config.toml
model = "contrastive image-text model"
dataset = "flat shapes of many kinds, plain or patterned, on busy backdrops"
train_examples = 195000
image_size = 64
crop_scale_min = 1
horizontal_flip = false
cutout = 0.4
tokenizer = "word"
vocab_size = 45
loss = "sigmoid"
embed_dim = 128
encoder_arch = "coatnet"
encoder_norm = "layernorm"
encoder_norm_position = "pre"
encoder_activation = "gelu"
encoder_mlp_ratio = 4
encoder_head_dim = 64
encoder_fused_qkv = true
encoder_qk_norm = false
encoder_parallel_block = true
encoder_inner_norm = false
encoder_moe = "expert_choice"
encoder_num_experts = 64
encoder_moe_every = 2
encoder_expert_mlp_ratio = 0.5
encoder_experts_per_token = 1
encoder_shared_expert = false
encoder_patch_size = [4, 4]
encoder_conv_stem = false
encoder_depths = [2, 5, 5]
encoder_widths = [64, 128, 256]
text_encoder_causal = true
text_encoder_width = 128
text_encoder_layers = 7
text_encoder_norm = "layernorm"
text_encoder_norm_position = "pre"
text_encoder_activation = "gelu"
text_encoder_mlp_ratio = 6
text_encoder_head_dim = 64
text_encoder_fused_qkv = false
text_encoder_bias = "all"
text_encoder_qk_norm = true
text_encoder_layer_scale_init = 1.0
text_encoder_parallel_block = false
text_encoder_dropout = 0.05
text_encoder_inner_norm = false
text_encoder_positions = "learned"
residual_init = "scaled_by_depth"
optimizer = "soap"
beta2 = 0.999
learning_rate = 0.0013
beta1 = 0.95
shampoo_beta = 0.999
eps = 1e-08
precondition_frequency = 10
max_precond_dim = 1024
one_sided = false
adamw_lr_other_params = 0.0024
max_grad_norm = 0.5
gradient_centralization = true
ema_decay = 0.99
max_steps = 11400
batch_size = 512
epochs = 29.9
lr_schedule = "cosine"
final_lr_fraction = 0.05
warmup_steps = 1140
weight_decay = 0.0
adamw_weight_decay_other_params = 0.05
Rows from block 7 of the image encoder of a small contrastive image-text model, named by matrix and row number. Rows with one number within an expert belong to one neuron, the router's apart. Each number is 500 + 40 x the weight over its row's rms, rounded and kept within 0 to 999. All counts start at 0. Numbers have three digits each.
After each expert's rows are labels from the 100 images, of 14848, where the router gives the expert most weight on average: "responds to" is what is common among them; "lies over" is the class under the peak. Only what is clearly more common there than usual is listed. The data: flat shapes of many kinds, plain or patterned, on busy backdrops.
# router: router (encoder.blocks.7.mlp.router.weight, 64x256, trained with AdamW), inputs 128-255
# up: expert up (encoder.blocks.7.mlp.up, 64x128x256), inputs 128-255
# down: expert down (encoder.blocks.7.mlp.down, 64x256x128, transposed), outputs 128-255

# expert 13
router.13:535530566553519480487499536475525486509470565467558535558510543473432511538475439494443448528448533463502552462512463449493547473529525471566546496533465550572559463473517506523580514443478496445529489535432533560535540520560565485541509451428527521566464552464502535443542536519507494478531454470455518494466463542487546492519508558444459491514552516498512468451510501453491413461555
up.5:540527481506455534518491507533594497571439467487477525572537473437457525519477526445430539518493515507570510595520535523536533457479557431520473490495449503510550466480515447528480487489531519450581437554542511466570541464508501438469475508398432553526468524469537519533471479579463538493629508521477438505467457483490483438469529510505443478535513517509553471460456449523466508546548
down.5:562533466474514418503477512533457419496480522488468487465500476408511493560504490498493436528503489474467492535459553494571402518501496502510467566420505512434482587496513558391430416593438507491495476501491516447510546577455499470578450513481535546525567526529495520475495522518557425482493504475492552489492493517486511499514472503547535487464573544563464550527475477526469478460451
up.6:506485540482486534533471414457546585475563572547496474554484489492461439482455430497517458536472506506580524508498505573479560505485535487519506497485523526476443464449511465497576556539445476522541549478448503562523528480533533484487504568503439467406582514495491480538448492487501468481513524499490463479456468543556485456504491496542456418483517461533485468487474522470523547520475
down.6:467486504561535543516542502464437479429536565526496495499539523507419498521472478490519495509526470445560436558451549499453462493489474492479500465461466420437554588529516406503472478503513561538504529507484518533543510508546525436458469518484429452464442498513474502501555433516499520434533414527469535546555553488460486545471527518480496506485588518509507469494489405561505439571529
up.7:486522485441529449452537415503451501470497530423491417486477435460513532516530514510562545532474512543460475559493555484493459411487486441515531461542484531527544543528567529492533475562496517435488548527520513465442549509493499487503444456558461515527568434507445482526493475473509523528506486516517531502492546452522455503486461439522517432506438511484607520479556488467497570539481
down.7:449569536563469512484584477511525471527501505456480520474525436545529492509394530483454467476477472485540462562453494477581513537478425509517493492464492504467465479490515486492550594509477491524517517521485548525522518467515477479487472484507527490493494523529455483506480488488475485483468512499495494456437492487489526527457473510558488547430539531496445532509471450540568419489501
up.8:528520532552486555526502437523445599564437427520512488503486575502486458465449552516545524540519491522468494474512491479557520548464466545492482507478515469523501464469538445453536572513498546457438489531513481459501526524504501537512481511493418558469461483503431566535476496475543496572583467453465487531559423574509478533516581493443552496475550462554497450550446539488545430533483
down.8:495462557535489509485512570502543521570492488455467492579461470487481527553455569498573519440474472485534515427565500493496482533454444510517501502474510524515490525429464501474477468491461470581530504473510576461548495452513538580451493478498551493412507519552547537521503503530459555484466496521571487520475537504559475433432473527448493455495464573534520483523496402472479539456509
up.9:465452477558510473468512526449471537480449526458534478586535496532576500566511586499448484498490457537436445552454461485549482557482535541423479543456602523445518508593486464565497488470452481478558520489476516484453563545527466420465536521534479518487465499523491476496515540600532506570484546435469447492481471513497551447508463481445530459467503445553535403500502468442510521460501
down.9:503489556452481459549574569551503537572555558503471579523488542487542473513566533566518453510594473461475578530422546517574516511436475493524528482532452517482496514489490478557520472496496519491543554488468475545425489530483386469547503518526481560447516481526544454512534487470518573471515489470451469490518562493516542535521517528483466525526507478538471474467530499552487506528507
responds to: yellow shape; its colour: yellow; pentagon; orange shape
lies over: pentagon

# expert 29
router.29:500547559482569462450490494439509428530452537528440504459507506505481500509407455541434587498475452469510542462494486506529564458489514496562563488530459530535511468468485456519579501528575500507523483542480462512433474519566521494485467539479480461511488480425504528479480507442489554512437480575490509428449501551534472475441551515460501526470530526538476474420435486490448510473452
up.7:499515477521499459461532531503541523442476536486502424495536541533516512547548554398476466549479430474459586498462502500566437571561458461494457461497510502453562493508505568537525500466453463522478501571468546510549510499452492454549530550491527426486524459524573509500577560432508457460488544469393567510583507537474561528504516491537488483511471526509479504500517521491544467489535
down.7:516509526473480511440508533507445459542436474484510405487493493554535480518548447437485614520503407491505504494475438506482433501550553493489465432483467514525473517483446530522534561443488499531481495419480487453461569509442433488530551496439523523550456487476542422484553436456460458427508559497455475518520487477483431577475529492540541480483588476554457500531525522482527531456472
up.8:451511507542480534448498548473479467532502541460541517563450470497500518505543427464449483549484464501511459492512494538576518419487497541427558413531551548537456521519563499532550509502461447501508440525485424460542553478515551522516491579515408475493465486517467508521494457383488444546492485448464537558445515505481532467417521543478530511519531472486488509532521488467463467489482
down.8:538511521581446526477498467504486518475450500468543512480498510521397554529491506459526521515565494504548532497485540452495511476556509497512532455448487493471436440533488488494515504453524498485488516579483497560508500462525505437492474525497620562579507494451499485572498522561473403505554484481521530549502534532592475556459552522472425501481500490566475518488470494441502494474491
up.9:530576529524461494492523560452425489469397511516500497555481447563507514530482458449460512517478457514436404521501558569414523485505509452439524479480475488510510492474535603488558504524506496514494510478520584513526511536511433526478582462457442522528519493506499502492492467458528512507506523524474470406446445512463477537519561527518562455488493555520557530534488527506564478536469
down.9:585485555446510482471497526555514522555418443399483528544473486439485493521614526475463519472477505457459486462487565476488532536527425528533525506460463520515464531486505494479532438436477477508556481550517587475451572457465504449592450533527532475469399510483485550516505503527498494526491478486440464448516535469555525496436511438484457487558524487542543559475507425473518478475470
up.10:478491523510473480457461467547447555494456492499410487424516580500565405462485594541560441490457479514519497557498480513486478538535504526487517422553519539501491557533451482438430499526517577466570464519555545494440519491435497471505550487498468446422538473434478494454554557540495585472457556434504541465476442520413474518546479498492490554533543509521512468487507461497496548523479
down.10:484522522489506494538494463428491492494437437521507496428564410452533568527530465545584550471501474458488548552528537448447506501592527470448533550456478557512488493455564537543449495542529466526487504457439408493507529521540462482563551485545484514438535572557500470529512473447568499494486460523401532436505519531514465533523454551507471456561542554441471480505503564426492541438541
up.11:485490495498476464523493456543563579496455454514469510455489581429429473509494544460510547507506495492478466507522507508526481434574508477517495541521499477465505539478411513555466490481519475453517568529435548440508518412516461485548523507547457581513486539503390448491479507520514512433518535434488480478455481477476518507526560487456472464480553520542434540542498471561487494577555
down.11:436548485452542533377459540435413550493521513525457505455457520523495513546522525447503538544541417435500525476507481530446485465473514480505510544411578545542568482502513568467442443508503505515521488434551480529589454538485439437574518497509418504439521487501525559498484504463544475439531613466471521522424446486494512495525565515504427477503504479502499455493527515496607550494470
responds to: hexagon; largest shape: hexagon; count: one
lies over: hexagon

# expert 60
router.60:460483493496537505527452519471504480524576495506491429458448560543445482492505479446529505562503508462520447444441446565483562456426489514478564522419446501548540483456514458458552569508507525507499542462511530452576489451475510475540493493469461575483453541510455516528443449500496449528504447458505509454521507557480534503565523566561596521597527473474515515522535534499566519509554
up.5:538474481433506521480497482482475537467554501512436571555529476562469491490514500538544501553489576557483498535411517471482498564410496421443468500471522500431515449475529444508496524566436503477523568414517480505547499471468502526506468436414481531528465418508487561518548497549493538516517581513538520540482521575512554521498509500500474446485536490498493434434482531539498534502506
down.5:474518484483511508531447491561438493485528530508507520491485492482441511470557567517509492497470451508421479554552561491454517454537493585467427584477571495561501410497503460442512512514506479526506424475559513493475504480463513513451501523546568462475541529541472515442489505494573552433509513473567562418498540481454511393534573522508524526455520509495527482497507432527526477521469
up.6:570458473494480464549472577485527540469506488554500595436463531444463506523478511537472535420500497528476491442400506449464558458535523552517442453499567506496476510521555484484451477574529409489481424559471467466463585422421550513453515441623505469538546527513506536541541503455488548594520457488520563446436439539464478521550492500525495512469508512487540512470531485472453473451454
down.6:473494533546471588537519583565567484504500437585459525608470520507526557471482537541533462503487587506594543454502464535482433496582556455485494502484474501479482516526511489445455489494474551463503535507500481487524419500537523505537501511518443512495482587516569432535541558506489464484494524530511472495497512492424507444458523510485515473515459526494471483426466534471537506505483
up.7:491437464498473552445518489524470478537473572484544451513562468490545497511496462544544485521457516532488507507474534482510532408501500446503549426435540556440511528532470496400425521506517498512437433494489533470450516474506518464619546459577510481495485540525515554487482576471573435528564540453453448505530607498595459440452528510527597454510455487468524520461521476504551470509515
down.7:540447490452509465543518477483506508563480431491524517480495454490518524421518585476458560555498468527553520490461585471469520481516460484489477432462535443522435485461467499521475559537518499521494533573424484541471498527537418528530474516457488556495545450410561531452511538559498507532491516502480503436454505523537562497513482545434515498387440528515503498525547561516502459537444
up.8:510547399425554494562499418465506499521404519538544468542440525523511516502513497508418473439530494509522518488546514481524511527552503477427493595447519542485536496481494519454519508503493461436436539564449518532456555492538446481448541498481494502467543513522568454476502510508487527502495516487529552455443465463466479502601541539458605451582448487476490553551462470536506470441527
down.8:433537512493531577522537465447549515408457477562508489571562535471496487434476546459402483506524516525517454529479421479523466448512507501544456468416461545519531507453518552516506449473510474483525534519471493438521491483570466468526469539456541456548473465519518496429556477429501427511491430521479469485525488496481478510484501459566470595479520520558491510499458434568540536438589
up.9:510450480478522459500585497517557401475433523496516475476512490516449479558550482479512487571465520545403509494564522490466513524512459511596553525503519505487503467437512527533523511467511497502476500504493506536433531530544475424471558544445512519536445488466542483442463546453479455567467428541484471514512467465504482449495559537530457517513516503528494548490514489609578515474496
down.9:449544606459483551463497450443535480500519553403530476438480498530478458547384505519518523467584482473566544520444554531492483516444503521458560580519453491508454490484468499509530476576551459479513458508509613509505531526509401587445498493506477493511530538510581458472473465529546456487513502517479486501515406417417461448550448461506414596483523532520492537504584468495540565492502
responds to: teal shape; its colour: teal; square; largest shape: square
lies over: square

# expert 0
router.0:466488478451543542527447488511476478486568465471532451517457556527544511534545461467550539506466537549533447442528457522485549574456490440450530531421493581543534522558515483492538542442523491524528522509455504540516483462439514527587474561488460553458463548552526539446481471507496494483455431412471452476435493532434588552562432505570555507508474461474471516501550517472549522455585
up.7:544557479528480511455517551468549420574504517523455477486508442513542536412454525466526493562502495512538470525446525507508459459568524528445505532440566497537469453515513466542418511515569480552492496512506471491479457483534519454560455518422514543516518523524534471449493548479498450492624514483483470499411552438542470529472512482427517494518513423562493513533529510446509437581548
down.7:468525513493537490499453532495470509532435468448482538523557446524423483523481465520545496515522541450492489460583500474528467518509499511497578481527525469501605513483433547467497501552494458445524515493474558560480535533511527456482575422478490489461470450553537517538558537456525503539494468482500480488527489503519478470436516465470534521457527482478484540566468416506488500529501
up.8:459513531525401617441497509512519483467378513454483498538498464492435518510469461519552523503458481485495520547513495511456512497531450468492537538519522433487488572513530486496433476443399527596428467509473484539439543528572460500533453462512477471479575468455497511466484520501498428516459480536538536470514537543485506455571505558553540481456515547528542537501518512399464494475506
down.8:517467493510538490539471484510450476561642514565429545514438522487529520570505458466531514573507467482490549521449510538461570513484524521554477427558546443488510490537473504520564482535494440515539397532507499496497533550542498473580538570531503579546437519519491491533542562494524473421428562468470505546525503449490619466547542521498462505435487518519488469512509486447466509508488
up.9:515596521539501468508508533485502468463448559425426487542475604498465512602518502541467503477486533497470464524492498507539491606456491527464534483519456461470520505499494541509504455440461480464511509516534486468434471529494540471563528550543514446559468537540460460533572471495552506520540538502502506464580478471531481463505550544436455417496404510469519362499434531497452544512518
down.9:443564519480497529418523585452509510512502448542466426452461520443559570520519529473530499447501536447478517485479567484492511532504451504612470482449478482424449471487447474557539486480561540471494541568497520533503539537470518557540495536553495468511524503437475473499482495543557498488518460523479536490493558497514503567458478480508447528513565407467501551489546464480535473508483
up.10:517544532521541432484484506439508463480559500470499421480494470523455523534601501585528449593562468444456503485483494485471582459426556514494536508510553458500392519514457528469476545527446487511481460474451505487527571531519520506526489496482540544473549552473514522556550397541486485521529570508471463434502514496489566495427537505547549477525459435465522505548505497525498555467559
down.10:469556471506572501468560538450465486541473495534510542548562443515542546493553485554437553503532513512496486583530531538531537477478537438548554512535475559471518564457488500484479510473511472519571528486509461506431562516549533476483572496431465501564538508548495509510476515502583517494454512513603496481488484478487517463549558499465488571534504530497466473514537456515458472436543
up.11:520430508552504420559556543537468583522508488547377428529475479500544488507555590591500482505503537571558473479593497475526570452529511478541528536500457507523498463471528493552513434547437538505425496546454483478410539469475427557450489519554484446449492514445529431522531481483470528449503517519459491466533452523536491536557569496508522515475449513535500482539522515570483557476430
down.11:476491475597520440494443518551514513535479523555476607483508498427488487539426473473478475434504463481548544450587518507408452482526567452533566415533491504564461453487528532543530538536522460482500466502488501516517517551508527468485465510464522481500478483458441513562485547509487449462484514436483511522469557503524431552546533533451538519411540544509428515541509546506452506471481
responds to: triangle; largest shape: triangle; count: one
lies over: triangle

# expert 25
router.25:509532562511505473485529489475467508502416525515469572486489510460481422524507517498545551481523496476454583539484551523482430461545533519495474468541486437467522467495433532513452411558490502500464479546496534513458478519524465530428516437489518485544541493519528534545547569429469558440509525535477505512526565424528437475420507496474465501466497546517538492480436495492434558484462
up.0:529542546547486502469409493517454491476503470488539486466548546450432505456507565462450470543425478529566535433443503504512537441447477489510498534452573537552553555521477492478534541565477524494403469484500568491532476448533491436459487543471531537485542539482529518483563504491517467490400505459490449464525508499483497555534501512488489520424464508529510492509543460502498525516505
down.0:483503484525425489480661518507508483470559481475569477521574502452561526486523499513451486537561517533523524492527552526583555470469496498505496497538486531543505496471537512492471577528457497514431408531418556484513469471471482496456512527521575473458533576520532532419490476506492564500500472462510541515517465541440562509500497452516441432465477479571551494518474500450536419478512
up.1:554531467415430516539440505432530500456507507520517549467549531478531525512498526530493455462500399494577495478494659499540457539527474470428396513512452481481574476533546497545439574505498573495570483519471452519467517500495522488518459566482481491482578439564493548481480497498528463520513487542535472480446491494490504500513429508522476420442514527516527507398555549534440518563525
down.1:503468559528453479479532510512523528521490499562442462499394409532487511480505542519514461450452495482568510436511444496558554372491469505478530466548547483544557535478503470428483458479606521468589471506564531475534531513502558441488397526505529550491478464468445450449425540474559518484533479553435521524482500557473482484534527477468502488543522478503507534488493526495431468511553
up.2:527483509413521450504495536522466584390498487486425595485511565487481513548465517558458527502504474519562497425513542524478447482475542509453499510543540555561509480460457481554473515491467520512566491494496521452545510479527503505442500422470600473494523453506477508556440512471438494512510473481513474475548513506407565549545530473502432523545501544517454502471530525453578509561497
down.2:505435524556524524508524597539453579551520481502499455514473476572464545434458499491485486471478445487470454468531477470495485542406486541530479533440450488579472511495494513488525516498483461544512519490501501494471474495542477549495507502556522436515556476471453428487510590571529440559531556528445479559453562499567501493460504462485527504557497494562539468540516504493419504434543
up.3:497493558446509483413489502471496525494546489569519441500468572418519513452498506451461469506476490440488458558517482521496459501515494494478507493528466536464489481460451463503458477510507455532452506554522489436539534535505437495553486554549536495542531556453526554480553591473528511513442497520455526517535399510493504529456513553521431551546451550484471454526544517491493500479524
down.3:467515496560461497516472512566418442465463566471507540493525545456527549484521442546482562529508507442448492551456510536525518530461453435469531495544487374502424508483484529507476481531488465572517535460511527444510510536407464467504526466506483513458515469457531506539543501501464456524454413493433533558511507467549458533471519436476542512545491479459386540510541556490444456521506
up.4:475460482505538530495481468502512517515597418447522516538530477464543500513506530463468528532451551524474534507477589467511507512569481522464525544495505499458493471414561526452493479477488472491468533507557459491503428513490496520486459526523595569492529484511493476508444466531501586522476497419523499435533512557490523513514448441466520535435483562551531504477480492553484527488540
down.4:480452580488502434501490538516509532497533552469551496485506552495443509466512546508516461528507518462472493538492503497537494398482486567467562485497531496535503463506570453484518511487507429461546434490493521430550515479405506526476501506438543430575464457445496523550521509580550508530445490516493487480503512518487563474515507505487420482488627512445465523547489489458572550439497
responds to: ring; largest shape: ring; count: one
lies over: ring

# expert 19
router.19:436450537514533558533430531484473472498578499525534432484420573485467479498498439505559536485437508490483481533480513546475494517476518521497441484442481520484527434512487442458536520468506437547522549442534513475565414522452552520560487556520566523449504513487478495532444460463448473521489474481473448522504451499518490508556482549513484500584568482453465526469439554488554548516559
up.7:470438526461517518520429481523521472488507500513433552402529566444498571591427498538485490435496486448519472435444526469483481503509508540474532490451517521571555443449489530518464552512503491542529456494542477530423561524466481531512535545563531529498584441529472429513534507462528535541510450427569504445518467527475473498465463415496463433598568533554501535499461547505469540524508
down.7:534487492518539547503494473488499522417473479386510513460495525468545524590493562511508551466595535469484443524523466554505520584568464453503448468485524472468471486470493457479529474533534548552484503523518513460550492466516477477488556437474483543483534521541539537499514546557436456487478542412510450490533535504481521511507476569565471494470542481520497488553600594516520489447534
up.8:576442479553480471544502479481516498517554513493424401570448510509516517464493514469478466548547492468472451494445485477559499465585491404471559533525460522491489516524523484524448490494486526501511474551516452520533501497539519524490490521506529479569533482494499514448476530572519477530483596551501524511484445542528498525490491530508491505455495489543500399451408439498532428566474
down.8:491493577472483424521464593558539480493491525459529471476505491544466478475475438579486489481473544513574451525440454521515525432584551503541500483516503441446414508507484427512580452591436449448508482505469451434484451474480516492465453456562509475450462507493441521442461553505429557479519486488502493471495476504470531489483463531480525498498491524502517519447522428492504440458415
up.9:475581468482533545539456521458543446533458503475491472466489489502507526382492536574442544517460476488551505471539448549494608444468508471458526529486464565542478485484487382516499498533462525537548487550426435460527494439464508445531501481470512466465484568489504466516517449525506545542442498537484462472493557501515553498522483442518421492459511553490477457506512502434527423456504
down.9:462515469575464456464499532496600479465504511455518483533466468537535530453520477549525468509474416541538484533489519529493551453510434492533485485520516516531493435506467461565504468434510513504496465517488395484552500510417455494487507426474505499517531502535531523439533531494528538535584555500520521540499501511472576455472512466520444519487499475571481364492440461475414463475509
up.10:516408500478492530529521444467561492489567504522520550458423503517521561475558513586494560526534509580481496508454436487466447448513524512528453505479513444415480538463478479437505497513494486579535508431511539464492396504531453503525553491503511534450446464483486408443461489452507472528469532463545507485492509631518523606494500491602569455463472562537480426543477476489540508562490
down.10:571539451521484515530514557524528507465447512526533485431458538415442496546498509492559538482471516496416487456504473542503526536465463452514561487465471467562557584548499469509522473500540463422492587493519514523544462459457566468472477463517509529517510456436521507427479503495479555516451467448505533455477483480526495530486530515553529522541499532484510469541499511528500500423518
up.11:494468533557530461486456490434495533491522510530478494430466485514505499451485550519547580483542558472571505451470492520504478531507475491550460529516477458549462569557480503489471510470557513487496442566549543430493506504470486569517470485481518484440509454520538510533528534511552523433459483514491498425472459519468514531518465496469552521515537504510552484522572522500518462539415
down.11:546530549492511564501520479447443484523514529421540534439599498532506514474510553475470489457514460419423527410490466473525447453515523517471543520487600476447559505549492418467427524508444470483482525485491520385487512471544502591506502507420596438512542502507497500451519491462544545447494455497572527489495486521492531545470547486563489452478526547469460450556491496443527608478544
responds to: tee; largest shape: tee
lies over: tee

# expert 4
router.4:475499502542500525470494428532523489485540499555528547483512490513458558480517444430454460555454456490552491453465474447432481544515563522541538529546488432552523456542529456601536455445478565465477540562489547494544513421558527491488438510472530465508449513430494501524456533559532531558461471499547441441496475555535559502510471499536507462480487522535558557504504514458567458450477
up.7:498524566488485436477466515469523502529458542471496431423540567548473501566492570561557458442468493512486452513562510491518489532470487501538501538514535471533526435523515492482509486547506486466548556544470549484500475618452526466491535474482557490511490437519524470461485515500508490500475556523525460486467401492552481539535498472461426487437499510469517425453498535468516553511514
down.7:543560512544462455513494526485471467446528469521556506532470536475616437522483495463530501516595598437561501540502530518498487488510527449513511453559560535476378452480505489498462407537455523444519462504525495527416566498453490535511538480553569495517481508569525530478515489447458506496480473432453525532498429466555486447503538513450530508491563526481488506497504477500479511561500
up.8:484510505478432471544497492426538435477665486429499507466438568503582464460437568515536585466523512464496525572530495540498481457573557527466504426521459500493484478505628587540507464502492455519492475499497486431455510453515450475508569449515497473531480540463444551506493520469553529547455485483566506504515488491525519483502484579539506522531455487482519508500474495514438511520549
down.8:441468473545483570578447471439482523508458458498462477570483546462533511492490473487449399508454528489430497572465554505491518465450514554526565465518528501575469461484522438545484542525511489480536473497540484550558484464588514447490479572524476512464493431480545581405489486465492459521510549462436548424532458487503543539513547395517482491522478438521531496523513520528516476491464
up.9:484496495485543490476455578480515538556556487457542523465483495442474496559475484504520504437448485509505480521518564470528578554503511502498449448495413436529458473455554554489546445459506464498423521511519496477524477511433493554538489522529539455490541511495486512491473458585466566449499554487527447553460482478544455551480552498574553486512537550502629476488499482495496568467570
down.9:484547496418482522525522519521464493437514485579472569526465407467501462537446508514478500518475587552488427492479486535419558449478386547499495534506494516470535499471475530442520432443510492474482502480470426558561511550572483511527488567445528514412592514537498498464495514511463486495479406514545474523495514509536452494567471541462549518447488539429484519485474488520448565488479
up.10:537500515488531554541523533480460562499455604484459376525499538570475389521525449503506388486436485502527487532538482485512486505488397500505547440538476532529528477537582542505506531504484534490532526432526448508488520459481455479558532467525466429467501438519466473440406510547446565463528482509544520525545482560461523484517562562454511504522488540494492417524520525503541497521531
down.10:520504537514482480449546516524469475462480464468586493515506488527543513537486564535524542452551478502526520486479492581498531480423474540455442515547528515563407564558495446446457511468572480469530487410495492566463532502477490533584473471498483527583484471484517407443462476522541521472512461562529498460535498501459488540454483510562462556482498511491534494489496461555576529484509
up.11:505495522525518497478537500469540528481516502463605527493444485492457543494623482525482444540520464454457483488491488530512491408468518464542536444502532536489518529514466475530488521477479516486502457483500519520504526491585504459455383487505506453505437499488519483517573483537536493582456572487504452530489513457494466458553511504575530476521471591487487454541526605454515496516553
down.11:475526558473539462456460498506503504528509494516471429505476529544516470479551493501512539503428467504441598479550510497475506482527552404575391542466479461491529528462448490472544487434472508442550497469465548507473571483519454463535448478492497479546520522437552480484463523580485475431480501487418536507511458473509474520489476451541470526504539457492476522451503414506516505480506
responds to: purple shape; its colour: purple; heart; largest shape: heart
lies over: heart

# expert 21
router.21:579555525547448485485552554454490498482473560516520495512532515508524526512468528427474412533562497521459550449473480443453515488538524492496550496516482484521499520494417521499500496483452529462430449549448517520489483523547436445453512480483488500529513540498523533447562566475589496461471548555542557545557504524521510445473495476441469517439458552489551460467528461560458470534461
up.5:563535526462496483468498504407466501445481462486548476526464553515529483526485481422570507488536566548477497556513536504446487481528527463454465493540522495505508491525533453483511453452557540438586507515504504465493556523430473458530522495504626548491424474511484451463481536488483518499480477503480425464528474486571518549427450536477489571493463500537529495551593589436463470508497
down.5:463419535532535617545507505496460482468517507519539470530535530507464538440530459520471463481460526562553500511499399465499495518487554479536557556486547555444439446476531498486551497598476450469464433494503430490553432562558513549409485507550506471482523513501428492453465483530500509494505527519511460517522496464520457470541514458559518455507484558470527521568489524468527431576564
up.6:513521450491476495493499489487457528555487554526535515483528496592544471496562521499543574518508513535484476523528491430547568578441482501495401500467507481480509527429503516449509505471556494532517482440565471512461501512512519544515512535394537496565435482464441479519431491475519475518579459538530444543449548424468441510523488508499547541493462500461536518528457467469517476563486
down.6:464531423481432539474465488461509499546514498521519526559559472523495444535492459522500476521505471510467483450511492469478476471467510525481502543558504445541510441562471461506454457437488420469460509544438581479448477493485571527514447460547561449489488449520556476502464508540500480528436531493458431529474527495423542519549452518506587503514493468559550474503520475431491531480550
up.7:520522563455572481452398504563560497505521470488555496555486492489481501573571503514555476455548524513517456565535568524546457453537485534542453470498507520486521515538511503495541481544473547504536459434515447554478431579485453527483515532496476465472489495491532513465560490368543432562441465464575532458530497472555543476447509571478449542474518454498503465494460576489453455460498
down.7:428502445474438481504567447520483576412512492518531565450521491538518447460506487480436495497518521534517547547529507494499499521503493461478473489510544482507540471479457426432430499509421526496448455534513501552438460480504474497504486498516497532473587529531438434485570474465483490468517621494503515446471478504480395451534554503469516529426507402532534442564482511488516454506579
up.8:491513471484474561521462494523493514527482502552435435516416485484518476460492509439433482530523506528457416490447575558558530492553505557531406484426477429592472439492504511487441479501502495504477471428543453478484459569577501578516490472458590440522426514482468462490536486534511507491516546508541523517508566508450552490498524486512546446497518535485518458554541495514489507557501
down.8:530431431511514581605529594436439500529504568478472497445519511481480514477484500437495524518483492532506474515613502481546507524444420491562509532527544503501497484528497402520503473427459490449475539501519463498481515484498544475493460491547511453529477476533482570483453528518506442575557453498474468467440497516507419530438515440468438558467517497536549534485490494518547500518458
up.9:469503490490516480466520474411440531478448464489460439451564510502495469506531414531528556455477574500484496531446554551450534457473558552485476479565549435550461443481507431512525445540580523551546510534533507437476510512552499492498497525548536456505505509569537485522511554562531472428501502497500511487454476489509515549539474541527463558478585475494499511451516477518377472567520
down.9:526444564469538487445518522537418466496519496514493553435500508402538440505482492571531493544518507435540432531492411531442487464526561470501517570567538425397497512542501528510507480504483586425532516566530466487530456478509503565553475441480414465477471457502541465568529504436440522459550484530465585568477572499496511521441527499484453453537446463488451527490468480516478509491449
responds to: circle; largest shape: circle; count: one
lies over: circle